A small image captioner, trained from scratch.
Model: encoder activation hardswish, decoder width 128, decoder activation quick_gelu.
Training: 9600 steps, batches of 384.
Data: trained on larger renderings of crowded toy scenes, 40.8 epochs.
Rows from block 3 of the text decoder, named by matrix and row number. Each number is 500 + 40 x the weight over its row's rms, rounded and kept within 0 to 999. All counts start at 0. Numbers have three digits each.
# v: cross-attention value (decoder.blocks.3.cross_attn.v.weight, 96x320), inputs 160-239
v.0:483481479411420488540455540435552464490530443452478469507504420496460457540480398475505461448505457462460465506539516481593437542514428475535543536470505461567446502455448484517563500510527479440468451516481501502549500467444478451466473541
v.1:546501529485513462553439549465511436491499510549539402490479476496429457547483539579485465496536509438490504447537502482591501496486459520498497499503546504479519486539454496485448486566426480506490544502485487585499496485507484519497465548
v.2:501499560433495409432507497494531544411542473491512327432462515532489437542499462645536556479511457527455493422529470504474555493537525468542469546541507509528569525575442472483460525566494464467522498482482522521531545551451579531445512525
v.3:470493520457461498468533588513447489518438522479484436472494511524577448497471489573510429513493526549489517531488487532446500452514529495494468529480573492500484510567462469567521515514538460514543494480529516473485502546410514542482512506
v.4:489478484483495507507481515459531484557482469546476517501530531462403576500458454482510464377428494526497508606500530510526537505495450512475389479491516485601541527448518508459570529568471532505528471501546503422543531498497539512556509522
v.5:509552488424473547608500470502462553453602464479479546526490426500457493551527507475502491479510485525522493431500570505556455559468514463445606511496431507519508497433489391440493493482456499494460554472452482557495471421490512531476518481
v.6:539509450511478431432519489482559508465570503444474453498508543463499484472500502489538594477543414500498493432492498479477517498508509466548514527508497463543463500519490532550526510468525468437397406523433503472432565481493503410456468487
v.7:474488470441470552486572484516513530457577464467483530538537495503453508599520429495520512470535459493498448488503523484546511639471520491543635509514428498527450489412487412495557478368559513396482489488490507517547476507461519527421538476
v.8:505556491449498533552424598496468510555479478503528504489477383475456492537500516507498494572422518536501493459519494511565462469492470494455458483501591457511535514508466459417477475596441517632470542495517448484498428464505538519516508591
v.9:517523496426483572549515505552474509491573488534514511491505536497517510479524555538477507482558525577518508484514561508574493490477525517430591509490523506525501531450486445500461473523492486480509568465501468585469459543486536566472508452
v.10:480505553490519484421526453525437494449522496493485490516553457525466477639468431583484496517504559527508463452534526494436531550510466554544502495516416520460517508518510373455482455500440472478520543497452515581518509534486515545439527509
v.11:470511462493455485415548594485462532473496511497501484471541506532469480547481502592500427525508548535497468481503435541540560513519525505506506513569562499450518491582468484474463476490506487463495529502497494521481459542471534588459586514
v.12:545491535486462507490587585513458527526468495500496444471486516510491444521523425507505488426506543511473576534529481513480477567515524533502464529518460534509558484502454409437468525499469491456557545472532526538517487549447559524485495556
v.13:577454546455522517599483581578566481530459536545624517480449507468494521483543557508508519510477451480468554565480503495552454535464509479502551510474579485551486485490439484539512564566537517515509519493549479541524435545479489518525482545
v.14:520515515582527448389529483519450503531453508489440475509514473508520499428480431427495548499430555484497548523517447528372488429543477533521383494515478491451550513600533526380443488538436509539543491514488528487478519481508507459544478514
v.15:510452517471485421522511497460504465445487446515496462502487612527565508416508495530488534462577530464503475531478497504636518500518531520520551540489518566486444477518467613513478515479574495440543530506468522569457541570514427525529496481
v.16:396496472546471541438427422473484521458519522444469587522534472506532470525499494445505466545497489527514407520495513532435516477500492445519533505526538462461472513466501506592578456473523487478454469488503469437503497521478470534482536452
v.17:455531531576548532427422399536508546487513509481524562486472485495432555456495474446511507488484518509473504556498417530457498449501495463506474455524459438461574551540547530517475468521456549535522484525498475501479511463542530478524506498
v.18:452516462445446547481517528556536485547529402514472486510530488479415460550421435560517560453485495479509438510546461492591535583510462488526538582487471484552514479478505458465514441519518507462518455520532520502398500506505564510399525597
v.19:579502503464488529508592545615512538463497513508534542494491471489520523442508482477484435527441484493485584550485442499499416526497482506483544522459528469530507506570484419485384527521494503422464465503484501562484402478472547463435485425
v.20:495483466629469588509508478525596537519484583514504548491514598473488500463549564449529492410533441498478552593497479516490521532470553449506513513563520451520522485452514512632604527447518488404463461494590480431526521562503506517521513411
v.21:529494552377537516490456458612517484462547525491587472494396390502525484532549503514481546594500460454509478450529492469457455435476487501509585454459471454517467469501453432487457497504515534542535498505524547612513465468455532469471489552
v.22:471509444573460501508542523498476500564530501499476532489548420494306444628405485494475510483434523503489519415524514471432519526512480528507445462501477548489515483509514506442551481505438492520475519495463531362505514499496549491514496542
v.23:528473544505523432499419582449479462488438549507563540478480459502421491534527550496490466528462561447503474515495490516519486531502475508499523503532526425441501487482471504456480513569472497539435552490494509544489442516521444545490536555
v.24:493496486360501451538507484523491444469497460497480457473481468530503545471485500573503479490409503464514463540491502511581467431524483496453437498461493467544511507529489516366479535570489507577628474504521581546476543438481493480548520504
v.25:509480554438530487531462487504512436467479522552537305487475536502555451581482530670501507501612471477501501467535531460514562472507475530522472511446524521517514488538484469602490496548494459511534518510500486598498567497492498515443440511
v.26:490514524546542475585477471475464457499440513518517547482538507507449531586497593561494510506491506447497489499466508493517490501508503506465449473467425525432536499465531561549510532536475488554505512526502504473550527463587473512469530436
v.27:490450507471504554402506500527533507461457560494592455491452540466572521484585518469487439545567488488491508569505479470591495527503486557541519456461559465529473479412458492592501498434533526446518487498579473524516477505481504459470458517
v.28:491509423525484551530408530422525577613557527477447528490423431478510495463540514375484519474504500527487509495509466487393519463475474527463518470509503452509506472465500474475574523478489533557426483475490524429413478483464514462576489566
v.29:468541463449445508414528541483481503449534527438520521476555525485463504538517586525523485529560469564526433440494534513586490541516522454499575508525505423505484544413485464545488455459506448468393485503492452521494479485515525514383541489
v.30:532534512474530517562513520553457478570470526524511415491489472501529479500466531537493512533470496586505551429513589506417485433476531488468396469494531533567528531517518446447485520523466471604569560463525467476549535501466528525558470566
v.31:462485475583495507461523464455499506442520512505501567511537596487509525492529538464477479467627544453499473548471473485558505580524511536507640527500434515402459491423521573637509492427541493351408497532465494503487481536555465503407523377
v.32:528464446468536390443474552521535524488517546496540474467471476511528511484499568554514549592466462516513444431475486508475572423506525471542481496544559488498478483595503539412467524484538488584477504489473511525442518517496463516569529600
v.33:484496562412509485531463401487473481433582474519481392493447489529533484481477480562477458461528503508502524452516556500498495390513501510453488478436534540522523517542466522522467515602441503496625530472490532552536582460442516504550452449
v.34:505489443465504481545555529493502505538480434480510637516539476508489555508521502414500535541428511503526421500465540497588492617485508503502558501513441562507452500387520515360508511423569517518477520501502504464540435484553467517508561588
v.35:503500546472472451517459473496478511425543527533511541498515478455465499499501525553493515489472521562526508441504563496487493457524485519465499562502483456536510500513512522502482504640454489487430511480447501516449502537537498511466528430
v.36:519487537502507497480588461593527452441521530538547447515544551485431480576470517601510535442552463442502529483501504471503506593512530493532560551464416491504496495492519471586487510495483481372498479524499529540510524506514519508369486431
v.37:467501537532540602547441385573482496496555514547490512518462452522468475541479489495474486477488523461503536514542497513459488431467502494454493442493527510487550485513507454521504467549396540521625553462568514527526523504464521544569484463
v.38:508492477370485460505531491559532562429577478480470455487477417523433462569479480574530525536386417502493486406492509500460521455503512450490459509478524500576516466575481440399486537541490514532552451466489576464473519445419566483511522509
v.39:552473519517533477519521489612485486445480585544532516484495490509470498530532585579470513565449535453495537473497482481451508451484499570494469473533460478479524423584515431396452511537439482575554541487497571616413499537517462513574514500
v.40:437530470520459584519450486414462563544553480493473501474429491498515481486547521422466500470548556535478476475503470488508505532510514535452608501503514497454507498411468525540555497482511528478459541466502496422487437537492529528490514482
v.41:488540469451473498526540601465483504550476438542502372484483535494548494432456507574485482526550523567493538440504492484648521442524501534465428504464578580543508518547489586480424471522542512541512521511503437457502492496515571482499461553
v.42:520469533547510489455533442545473465427505634513514471519535516493432460537474528523471421494529531461509547502505542486403469520514498528504519510494495434463495496530523440551464508531414451437489507483462528560449548490473464486469464407
v.43:508524475430512541594484524544501521480512499509493517501473405513614482538504510563468458607523500508517495500520489483487497438472438536461497492478477554505503478566501395520440473531503480549448493502459507610418451452478518499462502476
v.44:481512540510524501522396414490548479428554465513517477530513534491459539530492449563543525429561451464485465522523491535574519500484489445537536536536455470481536534539493521603516483555478522453513500539477436600561553491520478535485511457
v.45:564517562537498505473494529519496510508475571528449494533533565459431493479535534504550528395507462509484615511486491536428482498473511443480469535490499364554525490517536441514512484587452496512449482491522482537410491471495487485477468451
v.46:479470496616512443435446556496515501529432545505542499480491480498456460506483479508518550528440522478470481514511416529409542484518512478567417528580532468448534488579493567496529496535493505533491504507522487446480498583512478535540521591
v.47:476512549534531496492511476463461480487498502503482474539511470542427533477523477493483469526475532442497494465479498478483480414499531533481458410551496499451468497501531562424491488386517537538557515502521506465632502508516487482535523412
v.48:553583504586594449478485530520527498507521466530486438415467448545557487499516545493472575460510539559457492466472542500449500478434477525539525530585505538463569568476482492548529466484492500509472500526423503500497524543509497525533484551
v.49:577448540469448452533533533511488520491471503430563564551490570527524507529568466538508458501504485476439552502500462471537452521490546468478487486469498492563437578517511416474379538534477433514491505469544447461453487515467496483452442555
v.50:522484564478497521487539516467466466470473491510518500509495510497452495513500471484500432613479531509502543405539496491531493597495531520465469541485519531523494482498485489513521523643477520537551552432502516463444484498443532517456505553
v.51:487458473544568462480531502520534517511454560560436474504543510572479518515475489430487549377473485526507378486501587537501508449476503480526490469519473491495509560480441465503597455435524534483561563493557476475479472507458480494514512467
v.52:597495585545517519442531451565506551555543545496543493485482502514484501515474461476531530493579506522539458406494462494439567509504554483502530483482489423424475498469516506511494533537421508495503560528486506432543530520460606496504469544
v.53:466488539505493450513521518398499481456466524473486511495535594492544462522449508512489453469448500517468511472565468493539516629500380516545422466473601529551500549514546502455437448542490480447424477448544472478504412468507536522498543499
v.54:511596496445511428478508507509451486474474484524511531496466477468515456576572556521501506543498467491468603423402490511521461546500534461501476473484550571446442544499496459532418386553486476526486534554507449543423475464509436478514414576
v.55:550423519460514490553546467560449487509528526511535515576524552403478569496473462556555468586518483457545529525481498506483559462503518471484502468460460427502497450582466496498495473525534537501486554486540456523530504490442563510511496552
v.56:509535581549563502508456460456521513553550472491558541501502416468484524486505523488523491542513526551514492507473502463473515527505527540489534486547491483470474500413507562448597472505549522550445475520533482563469450482566527464581508507
v.57:518438493485406466488505514483457469521480518487516539572477583500442507453450498540470399535439456454471488517535507490499474516518449499461541482488505484532466526567478434505429536521498389465547455469531421529493539523502431518447556496
v.58:449573489526570466454421561504502480462465469571475477482519568478505453505561567524493514489488489488522471480432494538523496495481447507449512463574494561462487511557449569574512461532540547508503534494523512552505484511484468513532511602
v.59:438453472524568497529506504493548499479513480546507490437497475492517473549479475428489544436525475470607438531453501476537495521492451508502527489509543542501542386451512486512561377516450616481511484495518539485524433498472446473506478475
v.60:521611491496499616490526472478550547490518532544514475527543521454497490475506538436528409486550458543481464529525522483544473505486480513442489508416479450502483484451486482463475430492485571520512508548514465514528489426508540461463435530
v.61:422454487470530438519517528514484440476528506553464492579533547449487534477467501474491483440444423481482510500506531507527477480475414515484501478514541538594494561564435464486468378524506539486492473439619441527501412479449460539474563500
v.62:463495565502544525515494449458564551448446528475503513456507507555510505574501404427528569424543491515538426515496475519544506485500505493544482522494414441489476525438478530486572562459527557504519544521518546427540452514428557471500444502
v.63:481450545500538443507480575438517560496473469462541564410434528563522474557550443539498557517461500471600520480447437498516555501539544514520513488588575530473507453536520511537511574535461528534509483492501619490464476521493455506579526523
v.64:394552509542474495499497507505529483499521501517454606476534603472559491555431522519498529507472481496484499495474394526537520573541462476514499491432512519456500504478494588501480472504459519505426466526501442521486447489516561478518476536
v.65:429486575493570474523530516541501506541485539592441469525526494504507525537429536507495562395454484555440474429508525516504520570448550494487478500513468564451501585564445496532574463498582556520527572477534460584432464482481553513542491558
v.66:521506519506477505443502577394565535476426564504488480516559503536501521499508507441483493453494535514480479451489496496511491505521477556502420469558491415569459532418501552490516551511479478483501554527519528422539491483443501517584522513
v.67:545457490485396429482496490495502509481523488512513499519485434573484475489423458495468503452455469532445458510496560510458473415518448472505536485533504514488461504500525478486556462419508358471502489509455387489507557561434418515463510484
v.68:516461466451461513548467394547469471573588497424544567495544485480519516535463512604529438572520495490493460536524486519461568435508475474514507473451492465469496537543525533470464449479497443470403467503526437540530521478563569492520517458
v.69:444439498508508524498524533502535500536540488516463466488544400573497523489516432384520564360548553515477429510544512472552467491505538500530512549521450515508561543419509484432545506380485565530531528454524531506448458500499532462467467476
v.70:487513447500478473456474513467512524434444509524499422518456408496526494434596476442492515428470517478503565568501574497489457446518506527515485561560482517520570484483573424491447529410542465491503487482468547479531558528487447509482497507
v.71:500611470455507492445485479497477466519557475394490490424470412566531460506570525544515529506535529523453550450493433522451464500496549496547484527479545529474481643484454471485417535475491466503473470552456584507469560441561513483502460479
v.72:471507498486487496513539584534492522546456538533462504573516483505452536514572546505500550467510509496480523468421521491513460511481631477469499492498490508532461546477457467510503514539513520569567551543511518541398487459481453475527470514
v.73:490457477506428475492469561506513506460487456497506477575528553392465511486513444429476471396497478470509450544447537472539462475536374522450575456514463529578484434442494487452450486495540501453497478490552445468532445535432478460418527474
v.74:526447495517560428467488519458515500411504480498502520450465527441532453486547436492527494446478454450576569511416469497458507510550426493499473435562548513514515414542510417504455385424502538450452491461477527496486511501442432511463479551
v.75:571475499504564503468523442482491440490532488437534497391459514517497463519491494541506484635495511514538543496472419520499536541515452490552487457461533458484489431508472503512531489492510512467502505509438513464522552480533472528503484536
v.76:482468517551608492482478501591534489550502517465448519427496510567491510544487516474477590415464469521457474496468512526528485492445529499545539496506459508501511602489410498521548544448525515485531482513481500524463490497524470514531510446
v.77:477385554503503554543454493513482505528554483447482541435519518500466499516463474541522483525508524490538530479594457486555527539534560487489467521483505520512583417553606555516542547510436556520512498399466535516472511485556542512476521432
v.78:500437521474419482470483542451488538495502506500511482524527492479452481474470522485506418456459492585431470490466567480515437504521471511446535482424510516512478485460546467484525458500518429492524515470408411522481522470457428464458451534
v.79:482534473507474524515541495559470493493587484530526447493491480450534498485455524495499507526457434507497547524482460513523508466493456489494515474458569502485443426565526520494478516495448508461471478547471486484615486494453435567528534524
v.80:614540541478508498480487502487477488466476481421540528479492471454449528539603466495517462562485536506439551440430460495564503520552497513511492447523446452509425527452479496434435541475514463510503551543491494479448502486474506469481462539
v.81:566557490452440541503471494486508556474473488483528574505511496448488499539499546525495419596460500542470552486461541510551513492531482529497486460470486444516418460450542550493529498491531418507458495566444433523465493467526465476550509456
v.82:491479496499495458511556481457523521419467542499508537496454586523514505569490452510513541516473441475505572555489462511562477518516483458546466550462542466520489500544474473521474512518453490445496481518494472460576504511457434523478436533
v.83:565386551458588453492519499475486416563519523456590531452529524522510561534447486514533408578480538506518456529504502471534533509458438525530535487448511421492535584525434506464518467529479517488478500427503472484509479470468545465569461549
v.84:470475522485532525509475521537528549453519470512501419466503495355514497543520477497527505473498488549488535487420456487504534478496458530462484456488468543543458403496483514500511534566594604517497561532473447446538474505450541500546500580
v.85:512538480522465542476482539485546522443480486504482539494512530411522502539526456485507523456543500435555508588422489505526481527597438495485502504561421460484533439472496513505476478359527483458472485555441520555543564520490484475436445541
v.86:483563482518472549482471479616483499511561479554498436487492480415497459477429621515477483520514486558462527441492501508467529508448494517459489428448526559466422415487541567544516464559511508515474517542455386515513483483549486519540544489
v.87:499388523496526459546527460531431481487473525498533449568506580418497570497460473524511466564501515479498502534480500504508546509486448487523505450439432441495494472536499481516505508538612547463468551450515409484560452536436555522513508573
v.88:587442526539495567498447505480538533499549497466565495492542487458514527460494468502506432482483540519528453513570511476483572451535439565472473456576495453518555431524574580472534518460466515453425508454513499469576526515490570527541562483
v.89:420546461516492515488467539517556628467481482485471521467452533500531440515580500499504568413512447472551542479476462508498510497532583511472486510543526563508497449518550502516427636512502554518494483541532610517491483499552487505529535454
v.90:491551530491405530464543539480527525519446530570478479556517478485500472512418538511462536471483528519499501480525527479459508579522517523464483524477507551508489457441495531510558499562510441509548483556476487480480531491527512463485505496
v.91:513526494561502511526460460582491479452559498576461464511523479447494542500430543542472601499497489584428540500503541524467549474491480471532471499573457524533480496503479546550551443514505478483475514537451386506546519578522518575507570468
v.92:498559509493449501484447497516445397526525477398486488450487472530477499538515550560455544590497551516432523458510436526541467533518492526569494519505513533536453611461460572527471563561474417478479473531473496474524514508575488542519549471
v.93:486502469484565497401455483545512444469469514498457466482564475453546484487519520508496512423485515474475543459490464551434520525512467513501370416514449553551459511481481522501492447465582548482451558476572475482497507479522555517499507529
v.94:530436517534505477470509443427526524493487574489531493520488533505536503443454447501519444443472505503561471547565503505409559510502417518530469533508468425556544516526532428453444495470498490456455487431557470464593510548520525530488536529
v.95:573557478491609488406503473475524449549534524497520488453509505533499520467536531495529433512498504531443507455521470508440525508460475513479512498506483465512485650508360460439436521502524527493494508475575538501465510468543566487507501540